python train.py --model="contrastive image-text model" --dataset="cartoon faces" --train_examples=50862 --loss="sigmoid" --encoder_norm="batchnorm" --encoder_depths=[7, 14, 14] --encoder_growth_rate=32 --text_encoder_norm_position="pre" --optimizer="muon" --max_steps=3100 --batch_size=128 --epochs=7.8 --weight_decay=0.04
Rows from block 9 of the image encoder, named by matrix and row number. Rows with one number belong to one channel. Each number is 500 + 50 x the weight over its row's rms, rounded and kept within 0 to 999. All counts start at 0. Numbers have three digits each. After the name is the row's rms in percent of the matrix's.
# conv1: bottleneck pointwise conv (encoder.blocks.10.conv1.weight, 128x192x1x1), inputs 96-191
# conv2: growth 3x3 conv (encoder.blocks.10.conv2.weight, 32x128x3x3, transposed), outputs 11-21, a 3x3 kernel for each
conv1.1 108:500500500500413500538449500603500574500500500500500559500500500500419500500500500500500595448457595500569525500413500434658500620409439442500587562500500500500374500500500500500400483635438446519500607400500500429500447500500566500500588553500555578570500500500589633500572579500538500386
conv1.2 089:500500588416442500500500500500432500500500500500500500500500500500400500500500500500500500500450404500500379500500500500500500500500500500500500500500500500500500500500500500606500500500500500500500419500571609500500500500500500331500361500512500609622500500537500500579500500500403426438
conv1.3 100:500500500500587500500571602500500500500500500500500500500463500500500500500500594675500500500500500500615500556500336500500500500500590500500500561371517500500500500606500426500500311500500412500500500562500500613642431556500500318500500500500608594441500500500500616500649582500500500360
conv1.4 102:500500361500500437500500500466500393500500500500500500500500500500500500500500500500500500500500579500665500500426500500500500573500500500428500500531447500500564622500500500344500500500447609413500419500500500442404574409514365500500500500421500500471440500500329500578536634432500400500
conv1.5 098:549500500500500500500556417500500500500500500500580500500500500646500500500500500500500500500500606435500616500568500500500500500500500500500500489500500454500500500500398594588500631335500500603500500500500500500579722402500500500500491500500500500454500500443500556500500500378500500500
conv1.6 103:500500500593500500500500500413500500500500500500500425500537500500500500500500500500500567421500657500500396500500500428500500500500655500567433500500500606500594500500500376444500500445589500648581500554500500500599500500500395500500500500500500432500500500500640402377500500500431500500
conv1.7 107:455500446604500500500500500500421451500367500500500500500500500500500500421500500500500500500500500500500500500500599500500500582500500527409500327500500500500410582359500573500500641607406500500500500500500500500500600479500500552500500500500629500500500538500500342500641576500500411543
conv1.8 104:500500500500436442500432500500500500500446500559500500500500500562500579500500500500500500500500500500500500500500529442604579369500500500595500500500500500577393561592500500500500500395500428574414500568594500500561414500407500500500412325590500500500606500500500500500500500326343325403
conv1.9 101:500500447500570626500500433536637500500500500500435500500416500624445500669500500393551427500500480382500500500401613500500588500572500622500500500500500500613500500653500500500559500549603500594419459500500460500500500500500500500443474500500446500500500500500557500572500376500433500500
conv1.10 088:500500500500500500500500500500500424359500500500500500500500500500500500500500500500500500612500468500500664500436500600500500418500500500500500665500500458500327582500500500500500404603500500500500500666500500388500500431500551500500500500500500523500628500500500500500432500590500424500
conv1.11 100:638500500500500500620500632500420500500500500500500500500500500410619500500521500500500500613500500500606500500544500500500465345404500500500500500500500500500500393389406500566341490500500500422500416475397500500500500591500559428500500548500576500500500500500296500582500639500392500500
conv1.12 107:500554500500500500500500500451500500429634500422500447427329500500500500500500500500500500500412500500644386459500500431500407500408500500425500500639560581500422386500414500500455500500500500500500599500500379500500576500416567500500500500500500500585500500500500500500423500500500500375
conv1.13 096:642500500500588512500586500500634354500500551500500528500382500402652600500404376500500500500500413500500500500500403588589583500500500500372500500500500500500500500596500548456500500500439500500610500500433562500500584442500500500500500500500473500500500500500390500433500500500587500500
conv1.14 112:500500500500459500566500500500500500500552602500500500500618500500500500450563500500426500500500397453477500500500616500500585500598500420500470500596565500500500500500500422500500500412563411500587423341500500549500651500548564403500393416500500447500445500500500352575500500500655500347
conv1.15 108:500500500500500462500500360500601500568500500500389466500500443362500500439500361573500500500500500392500413500546500361500444500588523500500500500500500500500325500500500500500500437500500500412333500500555610451598500396404421500500500413500500570570500500500500500500500500357418500500
conv1.16 099:500500500500500500500500623500500500500500350500500500500500500500546500500500500572500500500500500592500500635500500500612500358425500500443500415500500500405500500500645388500500572500409500601352395500500500500563500402500554544500500500500500500393418500354455500603500500416500544500
conv1.17 097:500500637500500500500463500500500500500500500500500486500500500500500500610500500500500500500500500427500365500500500500500651500432428500549372576500500500588410500500576500500571447500599500500574500500564500322332539500608500387500594500500500500605500336500500500500568500500500578392
conv1.18 093:520500478296500500500500427500571500500559500500500459445527500500500500500581500500500500500500500500500424500613442500609500500602352449500422500500463580500500500500500500500389645500601500500394440500402500653500338609500388500500426500500500500440500369500558500500500500500416500574
conv1.19 095:500500500500500500500401500500500500500500500500500500500442500611500396500553500500500444500422426648393401500649500500500500500453357500524582500500500448500500500500500500500500442500584500500500500358500500528500500674620500500500500500500500500500500500391500646368727500500500500459
conv1.20 093:469500575500500500500392500500500500500500500500500500418500500500500500500427500500500500500500500500591500441628374500500500500500684500512500500500500500445500500500500414500500410500352653500500500500500518400500592409581617500423500500500500500570500577500500500427499500543500500313
conv1.21 099:550500500440552500500500468500500500437500573347363500554500500500586500389500500500422438652500547500576500405547500500500392500500615500500500616544500500500500500590500500500500500500500500500500373500500500500570445600353500500500457428500500500500500609314500500500609463624500500500
conv1.22 097:500377500500500500500597389500500500500500500500398500500577425500500500500500569500500500500500500500599500500615500483500434580500500500500500363500500600500500598500500428331559447500500500344614368500389398571398566500500394500500500427500500594500416585460408500500447576500500500500
conv1.23 104:403500426500587500500500500500565500500455500500500500500500500500500521405430529427419500534500500500500376613500500272603500500444500500500500500433500500500436500339500589571500500500500500500421500500449414384500500500667500500543500500500500500500633500411461500587500500600500500500
conv1.24 102:500500500500444551574500500500500585611431500500500500500500500368414500500500500422500405500458629500500500500500500571500500500580500500346500500500500585500500500500394412500420589500500500500500421406500500413434500500500500500500500500410644437500500349500500426500500352500500500589
conv1.25 106:500500500500500429558500500500500500500500555461500500536415500500500500500500500500500500500500500437500697384528475500360500500500500500500500564500500500449500594626500654500419500500413413500500376500379500500426500423500500500500377583620500500500594500500565624406500500500548500500
conv1.26 092:500500500303500500500500632500500500500405500500500588576443500500500500324500500500500500500500500500500395500557500592393500586500500536381500616500500500500500500571559500500500399500500615500500575632500500500500500407500589500628500500500630500500434600500500500346362500500500500398
conv1.27 096:416409500500412500500500500439500580500500500500442500500449500500500500500358500500500500544552500500500500500500605443407500500433500500500500413500584589500606500384500500500500597602500500657500500500500500395555627365500500500609500598534500500639417500500500500431500500309539500500
conv1.28 103:500500500500500500500442500500500500500500435609356500500410500500500500500500548500500500424500606545381500590430500384500500500389500500500500500500500500432352593373500500351500500442425362430500609500456406500410414500500500500573500500500427382500500500500382500500500340500500500500
conv1.29 099:500500500425500500500500500500500500593457625500436449421500500500500500500549500500574402500568500500500500589347500435500500500500500500566500500421500500454500538500386595500500500551500500559500500526500500384500599342412500551500500620500500375500500500652500600500500534349500500361
conv1.30 100:500500500500500500500500558500541543500500500500500500500500500500500500500500500500593500500500358602406500500557500500500597500433500500500393500500500500500500446500519500500541500500500500500500419500427500500500770425435463655569500322500634371500607500402500500500500500359500590512
conv1.31 104:500567500500500500500500500500594500602500500500500500592451500500416463500439576500500500500500500500500500389500500500615426573500500579500500500500394350500583500526500591500500500500552516696324500500572500419500500500500593599500400500500500547500500500355552668551435452500500500367
conv1.32 102:557395500290500500389450500446500500500429500500544500500500500500500500479500500536500500500500500500500500500614500467500571603500500500500500544500584500388401500500434612500500500554500500500500436500358500500500534430500500500500500397500589544500394500500658500500347405500500422500
conv1.33 095:500500500500500500500500456500443549500481500500500500500500500500500500500500624500500500417500585500500500500598500500500500452500500500500524500500500500567500449397500603500500500500500413500426500500380500500436684500500500500500500500455640390500500357401500649249500390593500500421
conv1.34 103:500500570500500500489500500500500500522559500500500500500500500500470379500500445500500500500500500500423558566394500599321500426579559477592500500500500500500360603500639724500500500500500500500414393522500374500359500500500596500500500500500500500500500447560500341500500500500500500500
conv1.35 101:339500500589416500500500524500500320399500500500415500500500500500500500500384560500500500500500500520500416421500611420500500500500584500500500426500500452500500569500500500500500634500500500500441500500500500392500500500500656419500450610500500500583400398500500500565619500372500500411
conv1.36 099:500500386500500500500500500500500578473500561500500602500500500652447500500407500500500408500500500500445500500471500500500390416432500500500442500500500500500561740500500500350604500500500500500594500602500500500500500619355597500500665500500500500500525500500500500500655500500500474500
conv1.37 098:500631387413574500500500500500500500500500500500500500380500500500500500531500500500500500500500500500551567619631500612418500500500500500500710592500500500500500351500500560500464460500500500377500500500500500500500500500500500697500500568500500500500500594617500500500451500410500500639
conv1.38 098:500500449500500500500500500500500500500500500506583500500500500442500631385500598500500500570500684500500500500420500541521447500651500626500411500500500500500500500500500500500500500500549379500420500500610455427616613403500528549500500576418500500500500500559500500500608500500500500454
conv1.39 108:462500500500500500500500500601500500500500500500500500500574500500353500500500500500525500500500500500442517500500654500500500360500565500689500500500500408500500414500410535500461547604472500381615500500633397610500500500500301500500500431411500500500381500500500500608500500373444500375
conv1.40 090:500500500500472500500500500530500500500500500500500427500500500500500500591403500500500402500500578500500500500638390422500500349500500424500555500500500455500500546500500500500500500500500500500410500500423354390555595500418390639421500500353500500500577500415367500642500400500600426500
conv1.41 094:500500500500403500500579500500500500500500500500500420432500586500418500500500441500428558500500500500500421500593500590535500500500500500570500500412500453687500500500553439500553500500500500500581500329500500500500500500500306665500500599500500500500500335430500500610395500500606609543
conv1.42 100:500500500500500440500500500500500500500500500500500500500423407500500500422500500479500500428500542565500500644500500427500500500443500591500500673500500622628500403500500579500500500500612500421500500500546500403425548500500427500348500500500382500392543500500387387500690443366500644500
conv1.43 102:590500500560500500448500500500500500540500500381500500500500500415500697500562500500500500391661398500500570500590500500380500406500381500500500500436418500500391340500500500500500500446500467500500475500500500500363500380617500427500500500500500500590500500500500500500500500450500500500
conv1.44 098:500500500500500423500500500500559500546500500500500500500500500500589500500500500500500584500500415500571500500574412500440389500500683562500500500500500530500658500569474400500500500454500343500617428500388500562500500500500500641500417500500500500500570659404500500640583500433500500500
conv1.45 088:500392500500500500500500500471500392500580587500500500500500500500500500500500500500500500500500586571500500500500500524500409500500500424377598621500500500500500500500547500452500500500389500500500500500500341483670576500500555500500500591500500500362500605279500597500500500558500500397
conv1.46 102:500500500672553445500500537555500500500429500537500541500422452570545500500437398458500500430500500500500607500500500500500596500593500500578500608500500500500500500426500584500500500500500500500500500581457557500500500500500500329500500449500500500500552500500500500412500500500669500500
conv1.47 089:500406349553600500500500500500434500500500329679500500500500500365500500500500500500500500417500500459500580623360430362570500500500500500607610500500500500500500500500500548500594500500500500706500500500404500500500500500437500546500500645683500500579549500500587500419500500500500500396
conv1.48 100:500500500500500500500500528500561500494500500500500500430595500500500564500500415500500500601567500545500500520500500500428500500500572500596500378500500574500744670595500500441500500500500447500500500500500500537500560566500500500500500405580500417499500630500440598500500500500413420500
conv1.49 102:500500500709500500500500411500500360500500500530500458455500500500595500500500500568568500500500615500500500500500444371500613500500500500500500459500500500419500454500500397544500500500398500412464500500500500500475380500565407500446387500368500500399500500500500500416500577500500596500
conv1.50 101:516569500500500500500588500500500500500500500500500500500353557441500500500500500603500500532500441365396500500500500500447570596440500500500615500500500500500500539393377500500500594405500500500607500565424560654500500643500500500435500389590580500500588500597575500500500404500500500500
conv1.51 104:500561500500500500612500500565500500500500500500460533465500500500500500500500500547421500500500500500591556500500500500500500500500378500461434591422500423643500500500500500500567500397500500500314500585500392435500536500734500500500500423500500500500500500404500500500500500500343619539
conv1.52 107:530500500458500589500500500500500605552593600500500500500500553500500500500636500500500500500500378500500500500447418500393500500500500500395557500500422500500567453500500500500500500500500500500638500390404500500500630500440500500500500404629500647653563500500500411500408617500500500500
conv1.53 096:500500500500544576452500445450500500500500633500500500500500405500412426572500500500456500500500500383500500500500500500500411500500500500500394500500402500500384500500500500560500500500500500350500604372500566441432500500610500500500500500500500500500500616500500500386595500500500500500
conv1.54 100:500500500393486500500440500500500500500500451631500428500500500500500500500500500500500423445500500633537500601500395561590544500500500500500609500500500500500500500500500542500500500500500540399396617500500500500500500330500747500359441524585377500521500500500500436500408611438500500500
conv1.55 093:500500500500500500625500500639459500500560545500500500500500382500445500500620500500500500549500439500500500500500432500510500500431500500500500545500500500565500407500402500500500500500594500500500500357500373414500571500618500500500500607500500500500500500440419500799599500500500330500
conv1.56 090:500500500395500500537500500500500500500500500500500500500500500500500500367500607411500500500500500500500309446500383500500500500500500500411500500500500394500500366592532407559500500500500500555500399368500398500500500500500500500500500500500500500500661500660500398665500473500349500431
conv1.57 108:500500485595500574443500500500578500557500572500500443500500500500500454500500500570500500500500500453500500500500500421500577500500500500500500500421500500468620500450349500500500624500500348500500607500422500397549500637500570500500420500500500500425500500500500500582724500574369626644
conv1.58 096:500500500579500500500500500500500417500500612500500500500500500438500500500500500459500500500500500500500500565500500344603500500380395500500593545500500500500500607500500500500500500500500500500450500500428500500500628435444500634428500500500574500364500547607500500500444577500611414434
conv1.59 097:500579554500406432383500500500500384500397500500500418500500500500557500500500500591500500500500500565500500500500500591500500551565500649500500500500500402500500424500500500500500606500500500573500500500500501329500500500642500663500500500500407567544389500356500500500500592500420500500
conv1.60 108:500500500500500594500500500500500500431500500500543500500500500500425500500500500500500406407629500425500500425500436500586500500538415500500500500500500423489500386439606500500500406500500500415474604580420479544424500585500435598434500500500500500500500396500500500436407500500432500372
conv1.61 104:500500500500500500588500500500500500500500431500500500500557500420500500500500500500500430500500500588500532500500407500500500500500603386500500500500500644500500500500470500500500500622500500424500500500381582361500500328575500388391386500500500575500384500464500500500500500500374436437
conv1.62 108:500500500500500500378426500460500552558500500500424500500472500500404500500500500500500500500500500397452404500449500500500500575633500500500500500500371556500500500467500500472485429500433500425500392500558500622500500671591594350500500500619500404500378500571500500500599626500500500500
conv1.63 095:500500500500500382565500500500500500500606500500500566500500500500500448621500500500500500500500500500508500500500546500500527622595500545464500500500399594500500576500500500354500465500387500402398500500500440500409500500617352500500500500433500500500382500500500595500597537421500500500
conv1.64 097:500500500500423462500500588500500451500500344500500369500500417500500500500562500582500500500500500500446599500500500637618500500500500500500500500500500500420542500539500500500500500500431500500500593500437500374500413500562337570500436283574500500500580444438500500500500544576424500500
conv1.65 101:500500341500500500500500500500500500500558500500500500500500500500500500448500500500500500500500549408500500500500553402500500500436500380400497500410500462500500500500500647500648500597577500390500500500500500500500500598340343417500426500500411329356430574449359500541500364474500575500
conv1.66 103:500500500500500493500500500500500429500432500538392500568500541500500500500592500500500431433500500500500500500500449391500500522410617589598500500500606650500500500500500500331540500500589557500500500500500500500469659500500549500574440408500623500380500500474500500500546500338500500500
conv1.67 088:500500500500500500500500500500500500500609383500500441500401500583500500500500500613500500525500500547557500500500500500596488561500619500500500500563600500421500500528500500500536500500500500600500500500500369500500500500468500500703500500500500622500694603500500500520627500500611500500
conv2.1 103:500594437500500500437500500500605500412429587371500500500388420500500500405500576500500500601500500435422500576500425500500500500500500500500569500500500500500601596581500568423378569411369500565500500398500582500500500500500500500588500594500500500500500500555618500500500410438500500500434583500
conv2.2 107:500500500500405423500500500374423500500500500420500576500500500500500500500500585500500442402500562500592500500422440500441500500419500500500586425500500410500581500500500407500500500500574500437420594500590598598500592500500500574500500553592444500500402436500602500422595500500500500500500500430
conv2.3 098:393437583396599601500573595500593500500411500561500500500500500366500500433500500500428500500500500500500500500500569378500500373500500500500500500567500500625500500500500500500500500500500597605594600500500500500571420500414581500500597438500583599500398500500500422500500500500500500602500500500
conv2.4 096:390583500500500500500500500500500500399500500500500500500500500500500500427500500580500500500500586390579500500500500500500500500500418500395500500448500620500609428500500500500500500500500405500500500500600381416500385500603500500500346387500500633500500500500500500500424500500500500500500500598
conv2.5 097:572500500500388500596500403500500605500500500500500500592500500580500500597414500384500500500500577573579500608500500500500602500500500500591429421500405500500571500500500500385568500500589592398500500500500500500500500585500419500617500500500500395500500500582500500500500400500500500500500500500
conv2.6 087:500500500591500500574500500636500500500500500500500500500579500500500613500500601500500500500500500500500500500500579500500500500500500565500367500500500500607500500408500593500500500500415432500575417500500500500405500411500500500500412409500500500500359500500500500500500500500500619500500500500
conv2.7 104:586500573434500500500401402500500428588500500500604500500581500500500500500500427500500500566427500500500500500403500396558587579588424500500607500500500414500500500500592500500500611579500500500595500500574500500500500500435500572500392500500500500393500407500500500500437500500500500500500500567
conv2.8 100:500500500586500575500500423500500500500500500500583500500385500580500500500606500500389500500500430607595500500500565500500500500500500500500591500405500500574631500500500500430500500500500500500500582500500500500610500500588500561431500622500388500500588500500424500500500500500500500500500500588
conv2.9 093:500500413500572563500500500500572500500406500500500500500500500500500500500500500500500500411500575500500500500500500411500563500579500500500500500500500500500500500500500500500500500500610407380565500500500568500423500500500500500586587500500500583612500500500406409500500500500500500500500379500
conv2.10 095:500500500500500500576500500500500500500572585416574600389588500500500500500500419574500407500500444500500565628585500500500376500500500500427500500500500614500624500500598500500500424500376440418572500500500500500500500500500500500500500589500500500600500500383500500500370500650362419436500500500
conv2.11 091:422568500431500500500589589500435500413611500500500415500575500500500500500500612500582500500500500500500420500629500500500571500500500585414500500500500500560500390443588500500500416614500500577500500500500500500500500425500500500500500500576500500500370417500500500500415566395500500500574500588
conv2.12 100:500380500500500500500500500500500435392500500500500500500500500500500500500500500422500500500603500563620613500500500500500500500500579500500500584500397409589413403500500412572500500500500572500500500500393579500500566436500500500419639500589500500500418577500500427500571639500557500431402594500
conv2.13 100:500595500585603415500443424500582500626500500583500500599598582500626500500413500500500500500500500500558500500500500500563414500500500572500500500399500500500500418578420500580500500500500500500500500500552500441500500429500500423500419500591551334500500500500500500500500416432500426500500405500
conv2.14 105:627603500500500500500417500500500500500399500500500500500500500595500500500500500573594500404366500500427500500500374500500500500500584500557500500500500421437500418599425416500500500574500500500500600500604500500500500500500500500592500500500500500500500500500500500500571500500500500500500500419
conv2.15 104:500383416500500500500500500391500500500500500500500500500500428500500500500612500500500617500500500589600434500562500500500500500500427612500500500500500500500500500429500576500500500500500500500566421500500611500500599500500500500500500500408500500398500500424500600500572500500500500438500500500
conv2.16 094:391500587500500600439500500500500387500421500500500500386500500500436500500500500500500578500631500500616500604500500500500424408500500500500500500500410500500615412500421500406500500500500500402500500500500500500500500500500500500401500500500500500500376402500500500500603500500427500500359500500
conv2.17 106:500500500500500500500500500500500500500500500386382500500427403595500500500500500500500500500500500442429574600420410500500500616500500500426500563500500602602424615500500553500500422397424500500417439500500500500500500500430500590590500500616411414500500500621435500618500578500500500500500500500
conv2.18 088:388392500421580500500610500500405500500500590500500415606500500500500500399577500500389413500500500500500500572579500500423500402500500585500500500500623500500392412500573500500396394500500599500500500500500500500578573412500500500590500500500500500500429500500500500500500500500500500500500500500
conv2.19 101:568500419500500500500444586500500500500555396500500500500591500580500614500500500426500500586601500500500500500425500500500569500434588500500500423500500599610500500500500500500367500500397500438425500500500592420500500500500500500500555629500500500500500567500500500500500500500500500500581500500
conv2.20 093:500582500610614583500500623601500431500500397500500576500500500410500500500500500579500500500500500500599500572599500500599583500500500500500500572500500585500500420571383585416500500500500500500623415500500500500500500500500500500500500581500500500500500500500500500500500500500612500500383500500
conv2.21 098:500590500572500500597500500500500500500500608597500500435500434500439500500500500429500500500500500500614500500500500551500588500500500500387500500500414500563500388500500424500428588500427500500417636500500654500500500500500627500500500500500500500500500602426574500500500500570500403500577500500
conv2.22 094:500586500500590500500500564500500500500500500500500406500500500500406612500500500500500500500500402500500500500500500500500500500500500500410599598500500500500500412614607611437500500500500582500582500500500598500587500500500603500500500389500601500500500500500500608500577412500500500500500574402
conv2.23 098:500500500611422374500500409500500500500500420500500500500500583500500593500500500500500587500500500500500417500500500500500421621572500500500590417430500500500500418500500633500500500500500500583500500500500500500386500500500415500500426500500500500426414500500500500500358500500500500500500500500
conv2.24 104:500424435500500500500500500500398500500500500500415500409412500500500500500500500500500500500500500500500500500559588428500500500500500500584500500500409500500396500427500500500433618500500500500500500422411500500500444500500500500500500500500403500500401500500500584452500500500383500576403500599
conv2.25 096:583590500500500500500500500500572500572574500500610500500423500500500500390442500594622500414500500500500500500500397500500500437500620390500500500419500578594500429594500500500500407500500500500582583500627500500500500387500500500500500564500500500396612558500500415404368421408392500394500500500
conv2.26 099:500437500500437500500500565602500441500500500500566500587500500442608500566500500500422408500500500500500428500580500500500500500594500582500500500500580500500604500407500500500562576500500425429585500500500500500500500576500413500500500500500500500579402431500500500401500500622500500500500386500
conv2.27 103:379419500419500431500500383500427500500500500500500592409500500581500500500500429577500500500555500500500500500500500500578500500500500586500500500500500500500500500500426500500500596500561392500500385500500500500500500500500500500393500500500370500500405500408410588500500500500431500604500594500
conv2.28 093:500500500500606500500500500500409500500426500500591500576500500500500500500500571594597610500379423500403500500500500358500401500500500500500400607500500584371500500500500619613500500500500500500589500500417500413500395500596500408500500379500419403500587500597500573500500500500500500500500500500
conv2.29 099:500500500500559500369500500500588500500603500607500500500500500572615500500610500500500500593500500500500500500500500614500500623500500500500500397565500573500500500500500500500425500500500566500500500500500404500500500500500500500500500500395500500500500399500500500559389500564420500500500557500
conv2.30 102:500500568413500500405403500500500500500500500500500500440500500500500500500500407407500500500500613500500500500500500428500500602500560500500500569567607414500500500591500582500606500500409412500397500500385500500500500500500500500500500500500378421500500500500500500500500419500500500500426500500
conv2.31 101:589500500500500500500407500598500396500500438500500630500625618500500500500500500410500500412500637500500605500599500573569500500434585500500500425414500500606615417376343500500373560500500500500500500500500500500565500500500500409500500500500500500409611500568500500500500433500500500500500419500
conv2.32 102:500500592437500500500500500395401412500422500607571500500500433500500500500500500412500500559573410500500500427422500500585500415500500624500500571500500500387500500500500500619500500500500404500500500500500608500500578500500500500500500500500500561500356500596415561417500500500500500500438500437
conv2.33 099:500373500500500500588628500500500500500500409500588500500500500500500500500500500500500500427500500500412439420500500500500500500500500415500500500500500414500500500500500500590407588500401500500388500500405500578399500500500500500500500390500500403500500500408500500500500418500500398500500500500
conv2.34 107:414605500500500606500603500500500583500500500436500500553403500500500389593500500500500419500417591500500500500500500500404421500500500500392375422500566576500426500500500500500500422500500500500399500500418500500410500500500500500500500500500602545500432500410385500500500436500598500500500564500
conv2.35 103:577500500500500500500500500500500500500500500500604591500500500389427500500500500500500618500500500500583421500500398500500426642611500403500431500407500604648500500500500561420500500500500403500627365500500500500390500500500500500605562627589585500500500500560500405500500500500500500500500500500
conv2.36 100:500500500500500500442500500500500573358565500396375500500500500399500500500500500500500500413500500566603500500500597426572500500500500384500443427423589500575500500500500500500500576500423500500500607500500500500391500383500500569384500500391500500500500500411500500500500500410500576602395500500
conv2.37 099:500500500500406500500431432420425500500500500443584600500369500500385500500500500397500500500500500410500500407500500500500500500500500616500500500400556394500500500590577500500500416429500500607623500500500500426500500500500421500500500500500500500500500500500500500500500500500397405500427429500
conv2.38 100:500500500500591500500500500500500500558500500500656640500424500500500500500407500601500500437500605500406500500500597416500500500500500500500500500500425500500589500500500570369500431500500500500500500500500500500500376500500404500438427579500500584500500500397500500420565500500411500500410412600
conv2.39 101:500393396500500500500600612442596500500500385586500500572500587500500500500383389500423433500500500500500445500500500591500500500500500500440590500500500500433500437500574500591500500500435410500400407500616500500589500500500500500554500500500380500500500500500425500500500586500500409437500412433
conv2.40 092:500500500356500500500500500430500500500500421500500500500500500500500500500398394500500587432500595599634575415500500500500500500500415428500421500500500500604568500500500581500500500500500500500500500500500500405435500500500579500590500500417500500589500500500500500500500500500500500500500420500
conv2.41 106:601500500500500373433500500500500500598500500500500436500500500573500572500500565413500388427500500436500581500500500500500500500500500500412500500391410376500500422500500500500500500420437417500500500500500500500583580500500500500500388421432500500500500405500414579500570500500500500500500500500
conv2.42 095:500366408500500500584567607500500500500500437438500500500566500500500500568500427500568500500500500500500419500500500410500500500562500411500500381500500500500500598500582500500500500500500500500500500500500500500602500438500500500500500500421500434500631500643500438605580500372500500500416382500
conv2.43 104:500435590500500615500500500439500500500500500579500500500500500500500450392500434500500500500500404500500500616500500439500500574500500500500558500500567402500500500500423408500500375500500563500563500500563564500500417500500385500500500500500500349500500500406410500561500500500500500500392500390
conv2.44 094:606500500500423500500414568500595500427370500500500500416405500500500432500500500500500500394500500421500500371375500500500500500500573500500500500415500500500606500500500500500500500500500500611599594500610500580500592500500500500500500578584500500500415598427500500500500500500500423500500500500
conv2.45 106:582500500447500500423500409500582500434582500500572500500500500500500500393587611500390500500500592500598500583600500500603500500500500500500410500500500500500409589589581386500437500441500500570500448500500575500500500500500500500500500613589500582500626500500500500348404500500582500410500500500
conv2.46 103:500412500500500500500595500595500578500500500500500370500500500574562500396500402500500610500500393500433500397428500568500500500592500500500500500500500500500442500500500604500500500500500500500500500500500592500500500500500593500500500500500500500500602500591500500606390500500580411569602577500
conv2.47 104:586500580567500500500500500500500500500500500500500500500500406500579559500500500500500500500410422500500419500601594431500584429576609585500500500500500500435610500434500500404406408386500500500500639500500500577500500427500500500397588500500500500500611500394500500433412399500583500585422611500
conv2.48 098:500443444500500430500500428500500500570500500500403500500500500500500414619500500500500393500500500575500500336500500500500500500500500500500417500500433583500624404375500500401500591500587500605500500500500571500500500500500500500500500500410500500500389500500579500409500500500500423500500380500
conv2.49 093:500382417500581595500618595420500500410500500500435500500500500500500598500500500597500500500500500397500500401500583500500500500500500500500413595500500607500500415417500500500500500500500409500500500585576500500578611585500500500576597500500500500500500500500500500500500428500500500500500500500
conv2.50 095:604500500566500500384500350500500500575500500500500500500500500500500601396430573500500500398500500500605500500500500500578570500593564598590500562500500500393500432500500434500500500500409583500500624500573500500500597500580500500500500390500393500500500500594500500500421420423500500500500500500
conv2.51 106:500500500500500420500500500500500500500500500420424500500593500500500500500500500500600500500500500500500420500406388587566429500573500500500387500500426584500500500500429580500500500500500500429500500435500500500446500500500500500500500500500437500426500398561500500500414500427500500500500589574
conv2.52 085:500641500500588500500500500500500500500500500500406375500417500500500500500500409500500500500500500500500600500500500500500500500500500380500500500580391500500500500500500500500500500500500500500500500433500500429500500416500500500500500500407591500500356500500500500500500500500404500400374500337
conv2.53 101:591500443602430500427500500500396430500500500583561500584500500500500500500500575412383500500500500500595500582500500500500500500500500500500500424572500500500500583500500500500500401419397500433426438500500500441575434600500500571570407500500576500500397500416500500402500601500500574500592500500
conv2.54 098:500500500607500636615500500500500500500500596594500500500500571557500500500613500500500500500578417646500500602500500594500500500500500500388500500500562500500500500500500500500500500500500421429500368500500500500500500607608423500429446500500588500500500599500500500415500500599425603629500500500
conv2.55 110:500609500500561500436443500500500500500500500500500500500500500500500601500500500430500422500500500500500500500428500554500383500500500382500500500500500500584500600598578500583500500580500500445434437561437430425426500500425500500500500500600500436614586500609500419500500441500619500500595500500
conv2.56 089:500500591500500500500426500612588500433500500500500500365500500500500500500500500500375500570500500406500500500500411500500500500500564500500380500500500500500569500500500500500500500386500500586500500500500400500500500500500433500603500500500500624500500500423500500500659622434500500591500500500
conv2.57 104:500631500596581422500500500500500435609500500500500500500500596500500500439500567500612568500500403572400431374500500500500500500584500500500426395500500500500500500500500500582500431500420500500500500433500500500432500593382592500575500439500500603500500500603500500500500632500500500500500500500
conv2.58 100:500500500500568431500405400431399500500500500500580500395370421500500500500586500500500626435500500500500500500500500500500500500500500500500615500500500500500500500576500500500500500500500423610586500500585500416500500500500500500500500500626500500500500500500500551553402500500415430500500500598
conv2.59 101:500586403500500500500500382577500500500500500500580405500594500500584500500500500500500500500575500500407500500500446500500500500619590500500500500500436500500500500500391500500500561500500500420591500500500500564500418500500402500500500500500500618500426500500581500500500500500379409500500380500
conv2.60 098:608500500500500500375500500500500500500500500379399500570593500500436500500500500500500567419393500500433378500500571500500500386412424387581577619500500500431385500500500500576500500500585500614500500500500500500388500500500500575500500500500390500500500388500500500500396500500500500500411500500
conv2.61 094:500500500500500500500429591500500500406575500500606500500500644500575604500500500500605500609500500626500500500500593500500500500500500366374500500500562500500500500419500500500500595500500415500590500500620575572500500500500500500500500500500500500500598500500572500500411371381500500500608625500
conv2.62 095:500500500500500500579500618500500500500500429500500591361500500429572500500500500603500500596500415400408500581500500500368500500500500500586438500500500500500500383405500500601500500587500500594500500500500500500500500500500500500403500559500500631500429500500584500627500500500500500500500500500
conv2.63 105:500500500571500564500500426500500500500500500500500500500607597500500566500500500597500500500586428500500423500500500500500500607500391421500500500588500500500500500589500500500427500436500500603596500500500392500435404500553424500500413500500570500500612500395500500500435500500500582500500500500
conv2.64 099:609600500500500500500437500500500614500500583500500500500500435500500500500500500500598500500430500500397500433500421381500500407500500421500500500500500500500500500500417500622500500500500500500580500572500500500607421500500500500576565500583500500500500500377500592433380500593500500500500575608
conv2.65 106:500500500500500500500500422418417408500500393500500500500592500612563500500500500500500609500388500500500411500426500500500500500414417411500500500500500500500500500588549392500578500500500403558500577577500414500500588564500500500413603416500566500500583500500500500500576576422604500421500500500
conv2.66 110:500500412500500570500566500585418428440500500500500404500603500578588583446584500500549577500500500500500500500563500500500500500500500500500500500561500500500415500500500500500582550500500500500500425564500500500617433500432500582500500500500407500598500500597500418412500500369414413500500415500
conv2.67 101:584500500500500500500500500615500500500416578370500500500500500399500573411500602500420500577581577419500500389439500500500500500500500500500428417500500500582602500409500500500500500500565421500500500595589397573500500431500500432500500576422500500427500500574444500397406500397500500586500500500